python train.py --n_mels=80 --hop_length=160 --depths=[2, 2, 3, 2] --residual_init="none" --optimizer="soap" --learning_rate=0.0026 --shampoo_beta=0.95 --one_sided=false --adamw_lr_other_params=0.0013 --max_grad_norm=1.0 --batch_size=128 --epochs=34.4 --final_lr_fraction=0.01
Rows from block 3, named by matrix and row number. Each number is 128 + 24 x the weight over its row's rms, rounded and kept within 0 to 255. All counts start at 0. After the name is the row's rms in percent of the matrix's.
# convs2: project pointwise conv (model.blocks.3.convs.2.weight, 192x768x1), inputs 660-767
convs2.124 100 [160 104 136 123 154 118 130 172 135 177 122 152 129  95 114 181 113 109 143 104 137 129 108 165 129 120  94 112 129 131 133 125 117 102 159 128  97 134 143 124 134 146 136 106 149 114 122  98 153 109 175 132 128 122 123 117 124  98 158 131 160 127 126 143 121 142 101 143 155 136 132 148 141 139 133  60 173 128 152 135 141 153 131 119 126  97 120  95 118 126 140 138 141 124 130 133 125 120  93 125  98 138  97  96 159 118 120 144]
convs2.125 100 [ 98 143 108 162 120 166 146 160 131 131 142 117 120 127 133 170 148 158 142 169 146 118 171 136 117  80 146 162 136 140 139 141 180 145 118 125 104 131 179  73 139 105 159 110 123 168 107 119 118 125 144 122 149 142 127 147 128 119 144 149 127 138 143 143 156 172 142 101 132 123 152 121 127  79  41 126  91 144 136 126 152 139 125 150 137 121 131 136 164 126  88 120 125 147 171 119 117 131  70 132  91 143 111 143 140 155 123 136]
convs2.126 098 [115  99 165 154  99 150 118 134 107 171 113  86 145 138 142 120 114 144 141 125 117 142 111 136 142 133  90 133 112 146 127 139 183 163  98 116 128 171 118 122  63 114 139 134 131 155 125  90 155 191 127 120 131 151 150 153 153 122 132 104 167  96 138 168 125 126  89 139  97  96 159 165 122 131 100 127 100 152 144 169 127 114 135 166 127 116 150 116 130  83 137 153 145 148 123 128 158 135 117 130 118 166 114 133 145 142 140 181]
convs2.127 102 [166 125 141 124 169 142  86 133 172 115 134 125 145 174 118 143 124 139 158 137 118 130 133 103 124 122 116  88 125  99 114  98 105 127 143 130 133 147 111 136 113 119 131 141 121 160 102 117 126 153 108 116 124 128  85 128  83 120 134 147 126 184 149 124 133 123 109 144  91 155  85 130 137  94  91 131 168 155 138 123 125 128 153 104 139 107 158 137 132 135 130 111 147 119 122 127 155 109 117 111 147 124 167 111 114 168 109 123]
convs2.128 099 [ 96 121 119 135 132  90 120 158 106 127 114  99  68 163 112 149 142 169 127 100 127 146 112 192 121 123 161 127 114  93  99 138  98 140 117 143 177 132  65 157 135 119  71 173  99 128 151  76 140 108 123 132 110 118 121 131 141 166 137 113 127 107 111 148 131 101 111 128 146 126 119 105 154 140 124 158 104 140 136  99  93 147 121 101 140 142 145 109 114 162 133 124  96 116 138 137 121 135 134 109 113 147 144 155 112 105 104 125]
convs2.129 100 [118  99 140 139 158 132 118  79 118 119 148 125 144 136 141 108 109 147 110 134 121  96 122 132 117 126 159 116 127 130  92  96 133  59 163 139  96 120 135 122 123  93 117 130 121  89 145 157 143 177 133 162 129 174 180 121 101 110 135 151 100 135 116 116 160 174 139 113 161 119  69 127 117  74 137 127 158 101  98 121 118 121  85 123 134 115 138 101 122 129 108 149 115 137 128 157 100  77 117 110 142 138 119 129 131 163 107 115]
convs2.130 097 [ 60 131 122 160 180 140 112 116 135 151 157 108 123 119 145 105 129 174 158 109 132 146 142 139 133 107 131 100 102 119 122 101 154  93 154 135 198 143 117 128 148 144 136  93 104  92  97  85 135 127  95 129 156 160 109 109 133 127 129 125 121 110 148 204 130  97 113 135 149 148 104 132 116 109 147 127 125 145 138  97  81  90 147 105 121 103 119 150 138 141  92 135 143 119 120 129  94 128 121  91 175 130 186 133 152 122 148 103]
convs2.131 100 [117 118 146 126 155 161 163 143 145 119 156 155 105 163 122  83 123 144 171  99 140 149  99 105 138 113 120 136 138 147 174 117  97 139 130 151 157 152 156 139 164 125 135 128 123 157 171 125 110 139 153 181 168 156 128 151 137 108 151 109 137 113 130 157 179 133 124 121 155 114 104 126 138 126  92 108 131 117 117 108 149 120 105 109 115 176 140 119 146  72 133 122 123 120 100 111 138 114 163 134 135 127 121 115 163 125 130 130]
convs2.132 100 [ 84 103 107  95 106 135 115 124 141 199  91 122 103 124 137 127 128 116 125 111 124 119  98 119  85 116 132 109 126 145 157 113 138 179 136 124 144 107 140 138 113 127 137 138 137 140 151 157 150 110 120  74 134 119 119 134 102 167 103 165 170 156 129 131 153 143 122 112  99 105 106  94 136 148 133 132 102 125 103 151  98 136 109 120 142 130 128 128  69 124 142 101 132 142 138 141  97  99 146 127 142 125 158 108 100 120 120 126]
convs2.133 096 [123 117 143 144 118  99 111 139 135 158 120 116 127 155 108 142 126 160 151 106 100 110 119  66 128 120 183 126 115 137 114  81 129  88  95 175 141 114 124 139 156 124 176  94 140 135 139 122  93 104 123 136 143 120 157 109 117 132 189  98 124 151  96 126 101 150 127 107 150  94  82 121 129 147  78 127 110  80 152  80 151 139 145 171 141 128 137 116 141  89 109 139 127 163 131 164 140 132 149 119  91 153 113 111 123 164 135 155]
convs2.134 102 [116 104 133 138 162 109 129 150  79 118 153 144 123 113  84 115 144 117 159 139 163 110 110 101 144 123 111 156 178 115 124 104 113 129 124 119 121 132 121 109 135 139  86 158 151  91 134 133 137 133 121 120  99 145 117 155 129 159 139 152 150 118 113 184 186 112 106 129 139 159 135  68 121 100  84 124 103 162  47 150 114 136 130 144  86 116 133 145  97 127 132 125 134 124 125 138 160 105 138 154 138 118 109 140  94 121 125 151]
convs2.135 098 [160 104 113 124 133  82 133 107 125 116 129 157 103 103 142 166 100  90 113 116 140  84  97 127  60 109 128 127 109 163 121 155 145 134 133 123 106 125 132 160 103 117 171 159 105 152 157 136 138 167 142 114 135 117 129 139 105 140 149 103  99 122 111  85 134 120 126 161 157 162 141  91  76 125  77 118 174 130  96 133  96  99 119 118 117 129 144 106 141 134 137 116  75 100  60 146 141 139 129 118 144 105 128 113 110 135  93 125]
convs2.136 099 [134 134 140  63 114 119 104  71 137 116 142 124 147 122 100 106  74 130 190 112 129  93 125 150 107 205 162 130 142 151 163 167 147 136 124 107 139 120  69 142 118 152 152 148 123 151 159 148 134 115 136 114 132 118 144 124 139 139 136 180 138 135  94 159 132 147  90 145 131 123 106 104 150 120 103 153 134 111  92 152 111  88 115 110 154  98 169 161  90  68 140 131 166 112 124 146 131 113 107 121 111 109 134 116 129 149 151 129]
convs2.137 100 [128  63 167 145 142 111 166 137 130 113 130 118 163 141 152 130 116 138 136 120 131 119 112 109 105 150 176 155 130 151 149 103 155 104 142 118 152 114  69 121  94 154  93 158 123 128 122 165 114  71  75 152 124 122 163 133 131 103 159  86 116  95 106  98 118  77 172 104 111 119 124 107 155  78 108 160  92 144 117 110 131  78 102 135 176 137 138 139 107 154 148 107 142 148 128 142 124 121 119 163 108 150 136 123 135 103 123  77]
convs2.138 096 [ 98 166 142 124 112 156 187 148 119  96 139 112 143 109 145 111 134 177 120 169 111 107 163 110 111 112 107 135 142 154 110 107 166 177 130 141 152 111 125 114 121 144 151  73 156 132 147  98 156 114 118 126 164  84 134 160 135 132  95 136  85 128 123 145 113 156 141 164 116 176 157 108 118 122 123 128 143 118 117 100 116  90 143 119 157 116 158 136 113 129 138 104 102 171 118  80 114  67 110 119 134 100 107 133 167 124 107 146]
convs2.139 100 [149 118 133 136 115  96 140 100 143  99 167 107 115 128 104 158 167 123  86  88  88 157 137 146 113 131 143 100 156 122 161 114  87 152 134 120  99 123 127 118 100 170 154 165 110 134 119 143 107 133 184  93 131  93 121 102 133 179 130 144 150  84 141 127 118 135 152 142 122 136 170 100 141 124 107  97 127 114 139 104 144 122 118 122 136 113  90 120 102 126 137 144 182 130 106 150 111 135 134 121 213 102  94 150 146 129 146 124]
convs2.140 097 [111 142 122 125 116 122 149 162  65 114 137 131 141  99  84 111  95  65 153 156 121 109 132 140 149  97 125 155 142 137  91 116 145 142 105 137 126 114 125 159 155 134 103 116 106 135 141 105 129 122 147  95 135 114 145 153 103 124 111 155 157  85 166 118 113 119 105 109 145 122 147 131 148 117 138 108 145 153 166 107 112 160 150 107 142  73  85  99 196 148 125 146 123 132 128 172 157 129 156 140 100  90 153 132 141 146 108 136]
convs2.141 103 [132 135 125 153 151 151 126 109 183 116 127 125 167 148 152 158 131 165 153 151 135 118 118 127  63 133 103 147 131  91 141 128 120 104 104 116 130 136 137 153 101 167 133  85 167 118 125 148 110 113 123 164 143 116 145 127 141 137  92 157 174 120  84 108 173 155 110 143 148 117 126 128 159 111 106 159 145 121 167  82 176 114 132 107 137 135 152 147 148 146 130 154 166 110 150 100 156 127 137 147  92  89 122 163 153  95 170 132]
convs2.142 098 [125 152 133 143 116 134 106 109 143 137 122  74  80 101 145 132 104 101 109 142 100 162 131 121 108 107 189 109 113 134 119 156 105 118 100 141 104 160 125 135 151 108 116 150 132 143 122  81  90 112 108  77 130 163 124 134 139 128 137 114  93 118 127  86 147 139 126 163  87  95  92  96 137 117 117 133 154 178 145 115 155 128 150 104 132 142 124 133 153 125 129 134 173 150 131 106 129 152 107 164 142 127 135 127 111 172 107 163]
convs2.143 101 [155 131 155 114 146 176 158 172  77 157 149 105 104 162 106 150 136 132 112 143 120 131 121 101 110 109 123 147 139 126 123 165 170 135 148 101 137 134 143 128 118  90 125 124 100 129 102 116 139 124 169 133 114 147 165 115 124  66 144 127 151 121 123 126 149  81 115 153 100 126 180 127 125 109 130  96 139  84 146 130 152 170 110  83 152 150 125 110  90 106 134 134 119 140 106 155 131 135  99 112 134  97 161 159 128 112 179 137]
convs2.144 099 [144 127 110 137 111 142 138 112  89 108 209  97 139  98 135 152 138 165 142 152 108 136 140 139  97 111 128 150 118 187  97 151 121 138 117 153 100 121 129 120 150 143 114 146 122 125 159 134  82 118 134 143 169 123 122 122 105 141 141 139 167 152 144 129 126 116 126 151 143  92 129 138 107 154 101 172 118 169  93 103 159 138 155 122 155 115 119 109 122  97 173  94 101 120 121 121 150 143 125 132 139 133 148 139  79 141 130  83]
convs2.145 099 [160 120 123  91 148 137 120 161 160 129 124 145 147 137 129 130 158 119 131 174 166  95 138 153 126 127 126 102 163 147 134 134 177  96 167 151 120 133 124 142 138  78 127 124 182  87 135  65 101 126 115  99 132 142  84 104  73  91 116  99 104 148 113 132 139  97 140 176 117 140 110 110 115 142 145 136 174 151  93 142 149 133 134 125 112 114 104 123 143 148 139 114 142 149 138 131 186 157 129 108 147 113  96 109  94 119 152 108]
convs2.146 101 [102 145 123  87 148  86 152 107 139 103 127 151 163 101 150 140 115 160 110 134 128 121 158  91 124 142 168 139 177 139 188 138 106 116 102 149 129 123 104 104 122 139 127 176 162 165 112 135 146  70 100 135 152 115 117 106 115  99 115 150 103 119 153 137 123 141 101 133  88 115 159 124 121 126 132 120 132 127 130 129 143 115  99 115 145 146 115  84 104 180 113 134  86 161  98 152 154 134 148 107 139  92 172 128 123 125 161 116]
convs2.147 102 [101 134 116 121 161 141  92 141 119 122 127 129 138 100 121  87  92 163  88 187 145 154 135  96 109 100  96 162 183  88  98 107 125 148 212 140  76 162 151 114 139 142 113 152 138 128 158 145 133 114 134 126 132 166 143 142 152 159 123 118 106 161 143 113 126 135 151 143 150 127  72 137  95 122 105 118 169 147 152 101 172 122 131 174 111 130 124 103 139 140 102 107 149 123 137 143 106 113 111 100 126 149 121 131 159 127 162 120]
convs2.148 100 [136 142  98 170 148 178 127 147 143 104 132 155 130 110 176 139 136 173 134 183 111 128 128 112 131 138 124 195 108 100 145  69 125 141  98 179 135 152 111  80 127 100 101 124 141 124 139 111 142 142 131 141 124  57 145 129 108 128 128  86 132 132 166  63 128 112 117 137  81 144 122  95 157 172 192 112 104 118 121 147 102 133 122 153 148 101 161 152 158 145 136 138 127 161  95  99 144 101 113 149 123 131 120 127 134 156 142 132]
convs2.149 098 [130 153 143 122 151 118 142 105 143 103 103 110 121  97 146 133 114 173 134  91 119 130 130 116 106  95 153 145 117 103 149 132 116  95 104 112 119 124 147  99  96 107 149 146 131 159 149 137 129 131 131 178 171 125 140 138 122 128 109 101 143 141 113 148 106 118 133 114 123 132 107 148 142 104 130  97 129 140 119 149 112 128 168 135 124 111 109 116 145 131 158 126 110 129 127 136  70  89 150 186 103 142 154 154 160 136 156 134]
convs2.150 102 [ 93 154 142 161 149 107 163 116  81 122 138 111  74 155 120 154 137 154  89 100 138  80 118 114 158 130 158  94 115 190 155 132  95 182 112 154 126 112 161 110 145 117 173 143 143 113 142 147 127 125 159 106 126 115 102 145  93 112 150 102 147 114 111  91 137  74 156 128  95 160 147 135 140 106 120  95  82 145 157 153 114 113 153  94 141 151 127 123 128 100 130 136 133 126 149 159  82  95 136 168 128 134 123 121  77 105 115 171]
convs2.151 101 [141 132 118 130 141 125 196 111 102 124 130 114 100 105 131 111 162  87 141 139 155 111  95 108  94 168 188  84 130 127 125 103  97 135 119 135 131 140 140 141 125 154 129 149 105 107 139 123 120 155 120 177 130 128 110 146 154  94  90 134 121 163 174 150 124  79 138 115 159 169 121  82 131 125 123 158 113 143  73 105 124 160 154 119 112 109 156 140 125 105 103 112 124 127 117 130 140 115 140 110 147 112 117 124 115 103 122 145]
convs2.152 099 [116 129 141 111 128 157  75  96 149  99 134 109 108 171 125 178 120 133 124 166 107 126 135 197 119 151 138 121 158 107 101 165 130 162 153 123 111 157 135 120 111  95 171 107 123 146 119  67 120 108 123 130 146 112 124 121 139 109 198 101 134 171 156  80 129 109 143 140 147 145 130 152 142 113 126  95 132 102 130 130 104 135 129 156 122 124 116 110 145 143 133 133 139 132 119 108  94 122 119 105 107  94 121 109 121 113 160 176]
convs2.153 100 [113  75 150 126  75 146 158 124 129 132 107  97 121 130 160 162 147  87 134  93 160 125  95 107 110 120 159 132 125  86 158 108 104 109 119 101 144 175  79 115 157 100 115 128 162 130 126 151 105 134 128 119 137 139 132 123 119 140 116 138 125 139 116 132 117 180 119 167 111  83 165 143 110 123 139 170  87 132 127 123 154 167 131 158 153  84 146  75 117 126 110 140 110 131 109 127 144 123  91 171  82 148 176 138 130  99 105 122]
convs2.154 102 [117 117 107 169 141 158 120 131 133  52 100 112 105 142 131 147  82 131 151 117 118 126 155  77 120 162 131 105 112 156 121 121 104 126 100 120 134 169 119 150 132 130 100 100 137 142 123 111 142  99 163  98  82 106 122  98 127 115 176 100 104 119 166 129  89 137  94 141 132 130 137 103 147 131 162 154 110 118 130 145 164 152 144 153 141 101 136 136 133 143 105  90 141 122 101 100 120 138  94 146 171 100 121 126  71 147 108 136]
convs2.155 102 [ 84 143 106 130 109 126 152 117 121 144 126 135 115  95 154  98 121 133 112 111 163 139 105 147  85 157 122 141 110  77 123 118 140 162 115 171 115 140 121 147 125 110 180 127 140 166 123 135 111 143 131  93 116 141 118 142 145 133 129 124 147 137 129 136 131 109  94 134 107 136 149  85  87 115 164 170 138 153 127 167 154 116  96 138  91 121 107 120 113 149 152 142 136 108 119 129 134  99 168 120 134 136 104 131 142 139 159  89]
convs2.156 103 [127 168 134 101 149  91 115 153 117 136 147 114 118  83 158 140 168 110 125 147 105 137 146 146 135 137 121 144 103 112 142 141 113 148 142 147 130 141 136 129  65 100 139 107 157 123 127 116 124 129 104 170 153 127 121 103 131 108  91 127 152  87 153  73 117 114 123 138 129  88 141 123 130 134 140 111 154 156 145 160 110 109 155 160 132 101 119 135 130 133 116 103 139 120 151 143 123 145 144  89 163 142 111 133 119 115 151 138]
convs2.157 103 [143 123 134 152 138 168 115 142 115 146 137 139 142 143  94 137 121 115 111  90 127 129 103 165 111 136 135  86 101 116 138 190 140 143 130 123 102 139  94 114 158 100  88 129  87 145 138 129 149 142 102 124 125 135 105 116 136 116 112 164 145 122 117 179 108 141 134 115 145 118 142 119 134 126 102 142  43  90 120  99  99 123  76  90 125 127 166 148 113 117 130 130 135 155 104 126 169 147 113 109 119 159 104 102 134 129 132 121]
convs2.158 099 [ 96 141 123 179 159 129 123 117 131 123 123  93  92 121 118 156 104 149  91  99 125 148 153 109 115 115 126 102 157 141 126  98 102 154  71 104 144 136 129 118 113 102 177 153 139 131 124 138 126 143 155 122 143 135 113 138 220 130 140 137  82 151 155 126 156 139 158 110 133 132 130 122 132 154 109 117  79 106  91 105 125  95 155 171 113 138 113 139 126 133 105 134 115 107 165 100  97 167  96 147 119 133  91 132 127 174 111 126]
convs2.159 105 [153 133 171 130 108 150 120 114  67 152 113  94 127 109 114 131 106 102  94 131  82  99 126 129 136 169 103 115 100  97  95 135 118 106 118 107 139 101 128 148 112  97 152 102 139 136 150 136 122 141 166 123 140 107 168 159 137 106 115 134 134 113 125 117 161 100 145 110 164 126 111 164 143 134  94 118  66 125 162  98 154 166 153 139 116 113 112 117  95 113  90  96 135 131 124 121  75 150  81 123 101 130 136 131 108 144 141  89]
convs2.160 096 [ 96 106 119 147 109 173 138 158 153 131 109 118 128 115 105 111 121 107 129 183 167 146 142  93 106 127 127 150 102 153  96 167 178 167  99 117 121 130 149 102 114 127 113  91 129 110 125 103 118 123 109 117 125  87 144 147  97 144 134 143  78 150 160  70 114 160 126 151  85 122 167 118 157 138 122 119 106 123 121  96 104  48 101 143 118 108  94 106 124 112 129 155 121 123 135 114 133 121  81 147 103 115  97  86 168 124 127 119]
convs2.161 101 [149 129 142 143 140 157 106 117 103 113 146 141 127 138  73 102 165 113 161 163 127 132 105 134 151 119 147 150 149 178  91 127 135 106 100 184 173 102 141  83  91 151 116 115 149 135 142  91 143 104  95  94  84 144 113 148 140 125 111  96 161 138 135 130 131  87 137 136 113 157 120 113 110 145 145 141  97 143  86 132 116 157 133 152 167 184 130 122 133 109 136 143 113  89 155  81 151 125 121 134 169 164 141 153 129 151 144 135]
convs2.162 101 [182 103 119  99 152  81 102 139  85 156 104 127 107 120 132 109  94  83  88  88 130 110 150 128 145 127 136 152 138 131 141 146 127 120 126 108 131 134 137 125 120 113 122 134 104 130 152  90 127 200 107 110 138 129 101 170 110 103 119 179 103 154 172 119 136 128  94 100 142 109 120 116 133 167  97 136 183  92 137 116 110 140 128 165 128 191 146 152 105 133 159 128  72  70 123 144 128 105 127 111 132 149 121 127 199 129 100 134]
convs2.163 102 [131 138 155 112 157 129 164 125 126  93 138  88 100 131  91 137 182 113 125 128 141 120 141 145 119 115 120 126 106 103 149 124 136 141 137 131 107 125  54  96  89 151 126 107 141 138 125 153 119 132 144  84 113 163 152 185  96 121 175 120  98 114 154 170 164 123 122 107 108 121 141 146 133 134 104 176 159 122 173 155  73 146 120  98 126 176 126 130 150 138  85 151 100  97 108 176 124 108 130 125 150 145 130 108 152 112 135 173]
convs2.164 101 [123 122 133 110 143 149 126  82  82  80 112 138  70 145 136 145 119 144  85 116 125 146 112  96  86 144 141 100  94 124 169 158 125 136 133 164 156 112 123 160  90 112 128 118  99 121 175 131 142 152 132 112 120 109 183 118  79 114 192 136 138 153 154 141 143 140 121 147 115 100 118 103 116  69 157 126 160 110 125 140 126 148 133  94 134 157 145 122 130 120 123 107 129 142 194 113 147 112 128 121 164 137 126 130 135 133 158 103]
convs2.165 101 [ 82 146 122 137 168 135 123 139  79 163 121 111 146 163 141  70 158 173 161 144 126 116 123 127 138 106 120 109 129 166 131 156 148 147 101 140 157 165 110 126 144  84 155 146 118 135 143 140 137 163 104 133 156 147 112 164 103  92  91 129 135 141 154  75 143 164 127 144 122  81  60 140 171 127 148 104 120 110 110 128 119 119 147 113  99 129 117 135  94 171  90 112 119 115 151 108 154 126 116 134 149 161  93 103 110 127 148 133]
convs2.166 097 [135 154 102 104 163 123 132 120 130 173  94 129 116 138 139 134 127  99 103  91 115 122 115 153 135 113 132 116 106  83 121 125 145 121 110 100  56 127 103 102 135 128 132 106 122 162 136 151 130 109 143 153 110 128  93  97 128 190 204 119 124 147 116 114 122  91 142 120 110 134 155 126 105 140 133  95 194 144 111 136 111 120 132 139 123  88 124 133 109 148 136  98  71 175 138 115 142 128  99 104 127 128 105 115 126 139 157 136]
convs2.167 101 [157 104 161  96 101 112 142 101 174 132 115 132 129 109 121 107 106 105 118 191 130 111 111 131  64 137  99 139 158 132 134 128 104 124 149  87 127 105  93 112 131 153 171 101 108 142 127 163 140 125 104 122 124 121 112  96 112 145 112 108  78  79 100 133 141 117 132 165  89 146 180 100 133 119 161 136 140 129 168 130 139 141 123 112 148  80 138 106 124 111 117 179 116 154 167 141 137 110 124 138 106 118 108 125 148 155 110 126]
convs2.168 100 [ 88 146 132  98 200 141 134 102 155 110 100 123 123 132 118  91 102 142 185 124 153  87 127 115 110 139  83 116 110  86 144 142 158 137  97 111  96 161 116 159 128 120 146 127 135 175 114 119 142 133 119 100 140 153 129 141 128 125 152 167 102 107 150  59 118 103 103 110 121 110 110 133 144 103 119 130 120 129 143 165 124  99 115 149 168 131 150 144 127 132 151 140  97 135 139 120  87 133 133 153 194 124 119 128 150  89 119 150]
convs2.169 096 [139 108 144  87 128 100 136 113 111 123 134  88 105 132 127 139 138 124 115 145  99 144 131 126 178 123 146 100 107 128 113 114 107 142 103 133 113 107 132 101  88 135 133 154 151 154 165 121 107 161  97 122 144 107 145 121 108 173 134 157 159 123 115 149 119 107 140 130 167 155 129 116 140 154 152 145 154  84 130 180 143 111  74 139 107 136 133 134  96 118 130 105 111 141  95 145 131 152 132 102 111 133  70 139 185 113 106 102]
convs2.170 100 [188 157 117 127 153 108 120 104 133 162 153 143 125 134 152 119 116 120 104 143 153 154 122 123 131 138 132 146 122 109 113 157 117 174  71  99 114 105  93 122 106 126 139 136 122 115  92 126 137 111 112 120 129 157 108 162 125 116 140 168 136  97 144 103 168 151 125  96 117 117 136 104 110  86 129 147 107 143 126 126 120 115 153 142 135 149  97 153 123  95  93 124 109 139 127 173 106 132 135 132 118  83 134 126 142 123 135 136]
convs2.171 101 [136  91 135 130 137 116 122  96 130 171 128 138 172  93 108 133 114 113 126 143 104 138 146 164 161 159 119 107 130 123 130  93 167 133 176 100 111 180 146  96 136 166 126 159 130 124 147 108 113 103 149 143 125 137 155 127 159 161 111 177 144 120 114 152 137  87 126 121 118 114 122 136 146 129 132  99  68 138 148 100 153 116 114 130 169 124 161 130 145 144 114 144 114 124  77 139  99  88 100 100 128 120 103 167  80 116 141 144]
convs2.172 099 [187 104 137 118  96 113 115 146 122 106  96 139 165 109 133 100 154 127 149 152 110 150 136 117 154 169  88 126 112 127 190 125 138 125 163 127 138 146 111 139 137 105 161 156  87  94 141 201 117 157 140 111 103 126 120 136 107 112 131 126 137 151 104 137 171 131 142 124 148 136 141  93 126 152  75 128 137 131 121 176  93 154 105 122 119 132 114 104 107 126 140 107 123 127 144 140 139 110 147 151 153 118 145 133 150 172  84  94]
convs2.173 098 [106 143 150 111 107 144 147 134 131 180 147 123 115 105 184 143  95  82 156 163 161 139 111  88 115 126 138 183 175 102 152 161 116 128 142 145 142 134 115 153 145 126 108 181 125 132 141 182 113 140 111 145 151 148 117 148  90 136  99 147 158 144 175  85 135 136 132  86  98 160 144 116 156  69 115 137 148 146 111 112 112 127 128 166 113 112 110  63 144 139 126 118 104 102 108 138 143 117 111 168 116 143 162 133  99 169  98 114]
convs2.174 097 [129 102  75 126  96  95 116 154 146 127 158 112 209 129 155 166 145 147 170  92 152 138 126 121 146 121 138 128 138 134  95 114 149 137 102 130 141 112 137 122 120 142 100 111 119 156 159 122 142 164 118  79 139 156 127 151 130 155 146 139 109 136  93 108 149 111 136 132 125 132 161 156 146  98 129 139 137 173 144 134 170 109 181 101 105  98 113  94 119 135 157 148 141 128 124 116 118 109 112 165  97  72 104 114 103 149  85  96]
convs2.175 098 [128 116 165 125 136 146 127  83 117 108 146 141  88 134 130 108  82  77 158 137 107 142  89 117 110 103 113 140 122 101 116  89 120  94 135 136 136 113 121 133 133  87 123 111 142 126 154 105 183 162 124 131 128 119  94 119 141 104 158 181 134 104 108  76 112 127 132 118 131  91 130 154 173 123 147 155 114 109 100 104 130 135 139 114 105 162 132  98 149 147  84 138 161 123 135 149 144  85 133 148  93 125 126 144 156 113 159 157]
convs2.176 102 [122  92 155 139 114 124 145 164  89 134 103 127 118 147 158 104 140 125 167 100 125 116 132  44 102 135 170 144 126 161 120 138 125 150  95 114 154 133 167 120 155 128 101 132  85 133 132 152 119 128 117 140 138 163  98 133 137 137 119 131 160 140 153 127 156 135  98 125 101 111 147 103 120 139  41 140 137 128  77 109 156 144 132 118 168 130 167 130 195 150 149 136 137 123 147 130 106 138 146 109 171 127 130 103 162 141 122 152]
convs2.177 101 [119 139 145 132 124 148 135  97 131 122 116 123 130 113 140 121 103  91 150  84 133 155 163 121 151 149 102 167 138  90 108 149 156 105 156 126 127 126 129 160 159 113 147  96 147  78 110 114 129 119 132 137 126 144 174  79 171 120 111 139 121  71 117 130 108 161 134 112 100 126 132 149 153 160 136 140 109  85 111 119 158 106 108 137 134 135 148 136  93 151 127 145 160 144 112 119 128 158 111  98 129 113 135 125 168 156 135 167]
convs2.178 097 [ 93 125 144  86 140 157 104 144 129 180 117 170 128 151 134 157 106 116 162 143 150 119 112 111 151 117  88 112 113  88 130  98  96 113 127 140 116 142 119 187 115 145 135 164 142 106 134 140 122 116 124 115 180  89 134 137 119 158 126  97 140 161 142 117 110 165 142 149 132 180 123 105 145  83 105 131 156 156 122 122 147 145 132 118  97 109 122 162 101 123 140  96 157 131 160 170 159 139 169 145 149 133 132  65 110  90 139 136]
convs2.179 098 [ 94 128 167 115 174 109 145 146 112 152 155  92 120 112 152 133 155  75 155  92  91 119 158 158 138 142 131 129 122 158 155 125 123 121 115 149 138 118 164 111 123 123 114  81 123 144 152 147 120 107 148 100 178  83  81 109 148  91 114  88 165 116 155 145 133 130 148 197 135 132 130 165 109 103 118  81 112 147 122 140 141 141 111  74 126  79 135 105 129 119 106 118 125 157  89 108 130 122 125 133 118 124 154 153 154 136  88 148]
convs2.180 102 [137 142 119 124 138 142 137 105 172 144 122 116 109 145 147 118 125 133 117 175 147  99 147 150 153  92 135 120 124 139  74 142 144 122 117 101 141 114 125  83 110 159 108 120 150  94  86 150 126 130  97 146 135 163 105 132 156 108 107 118 140  97 111  82 116 109 129 164 130 163 105 142 145 137 108 118 172 117 126 111 140 112 121 126 106 124 116 112 130 139 159 133 155 150 128 117  51 111 122 126 213 137 145 124 171 125 108 134]
convs2.181 098 [119 148 142 112 139 141 126 113  99 112 126 133 145 106 131 142 137 119  82 133 154 130 109 141 119 109 150 170 127 120 146 149 122 130 109 181 141 133 125 118 106 138  82 132 129 135 128 146 125  63 170 130 174 149 121 150  84 150  73  99 118 126 105 111 111 128 131 132 163 137 134 120 145 161 139 153 161 144 166 147 120 133 127 119 131 107 107  88 141 118 140 121 129 123 102 120 122  86 156 122 135 127  80 133 145 165 106 128]
convs2.182 094 [ 92 110 120 122 139 111  89 102 182  84  96 134 138 134 135 134 122  81 137 134 126 158  98 169 118 124 116 143 158 129  76 144 114  74 142 116 172 140 119 101 123  99 126  90 112 117 146 108 131 124  78 187 130  90  95 108 103  99 159  82 143 153 117 153 106 122 129 135 103 120 107 120 118 145  71 120 129 142 116 105 129 119 183 122 111 129 101 169 172 159 104 137 135 163 101 147  88 155 122 140 138 163 145 174 107 152 130 130]
convs2.183 101 [128  88 170 106  80 171 121  99  86 152  97  84 111 100 140 136 143 117 137 171 118  72 106  88 121 137 131 130 116 113  99 112 171 144 168 149 122 114  85 144 123 130 171  99  94 120 153  83  87 156 131 130 207 144 130 132 125 122 143 143 140 128 131 126 134 115 159 110 140 140 116  89 162 133 131 117 111 151 142 168 111 128 140 111 136 147  98 128 153 109 114 125  86 176 107 160 121 168 185 144 159 140 142 120 160 168 144 142]
convs2.184 099 [ 93 105 138 103 146 126 142 136 176 146 127  81 110 134 115 149 119  94 134 152 171 150 126 180  94 134  74  98 132 127 132 102 103 130 140 146 115 101 135 105 135 148 168  98 131 128 144 149 123  86 113  93 129  78 150 126 129 139  95  93 107 147 176 121 148 129 124 165 147 156 122 134 132 135 140 110 115 140 130 137 132 156 129 190 121 143  84 106 145 109 119 114  79 124 123 101  85 139 113 151 112 126 137 124 104 115 129 169]
convs2.185 097 [161 112 161 137 217 146 143 149  86  98  76  99 130 118 100 130 153 148  94 119 103 124 129 118 103 125 136 125  77 118 119 126 133 100  94 127 154 103 121 165 142  86 146 102 165 166 155 140 114 106 117 164 116 128 105 129 137 139  92 127 114 155 136 122  92 113 122 123 130 156 137 124 121 134 160 125 150 152 122 126 156 130 109 153  96 135 163 130 112 108 130 123 102 160 128 115 125 122 131 136  86 129  84 122 160 169 125 129]
convs2.186 097 [121 146 132 172 114 103 113 125  83 131 121 119 152 128 152 101 137  93 143 126 150 200  69 165 133 125 113 119 125 154 104 143 104 114 101 133 147 120 161  82 130 117 107  98 154 146 147 164 153 140 122 151 116 129 126 152 141 107 151 162 151 135 120 116 123 122  97 148 131 115 114 161 108 105 103 153 135 122 111 158 112 144 109  90  89 147 134  96  86 138 150 125 146 117  95 153 134 112 148 122 106  86 154 146  82  98  97 133]
convs2.187 098 [114 186 126 104 168 132 130 125 150  87 119 181 126 158  99 125 136 137 143 115 153 133 149 119 184 119 142 114 114 145 135 171 100 132 128 171  96 129  80 136 128 166 114 142 132 140 122 143 109 119 119 114  94 100 122 133  86 136 133 162 120 136 112 158 150 122  96 138 134 149  82 123 143 145 131 139 128 195 143 130 137 126  97 193  91 142 133  60 113 116 155 113  90 146 143 133  75 113 122 105 147 119 138 158 180 185 142 131]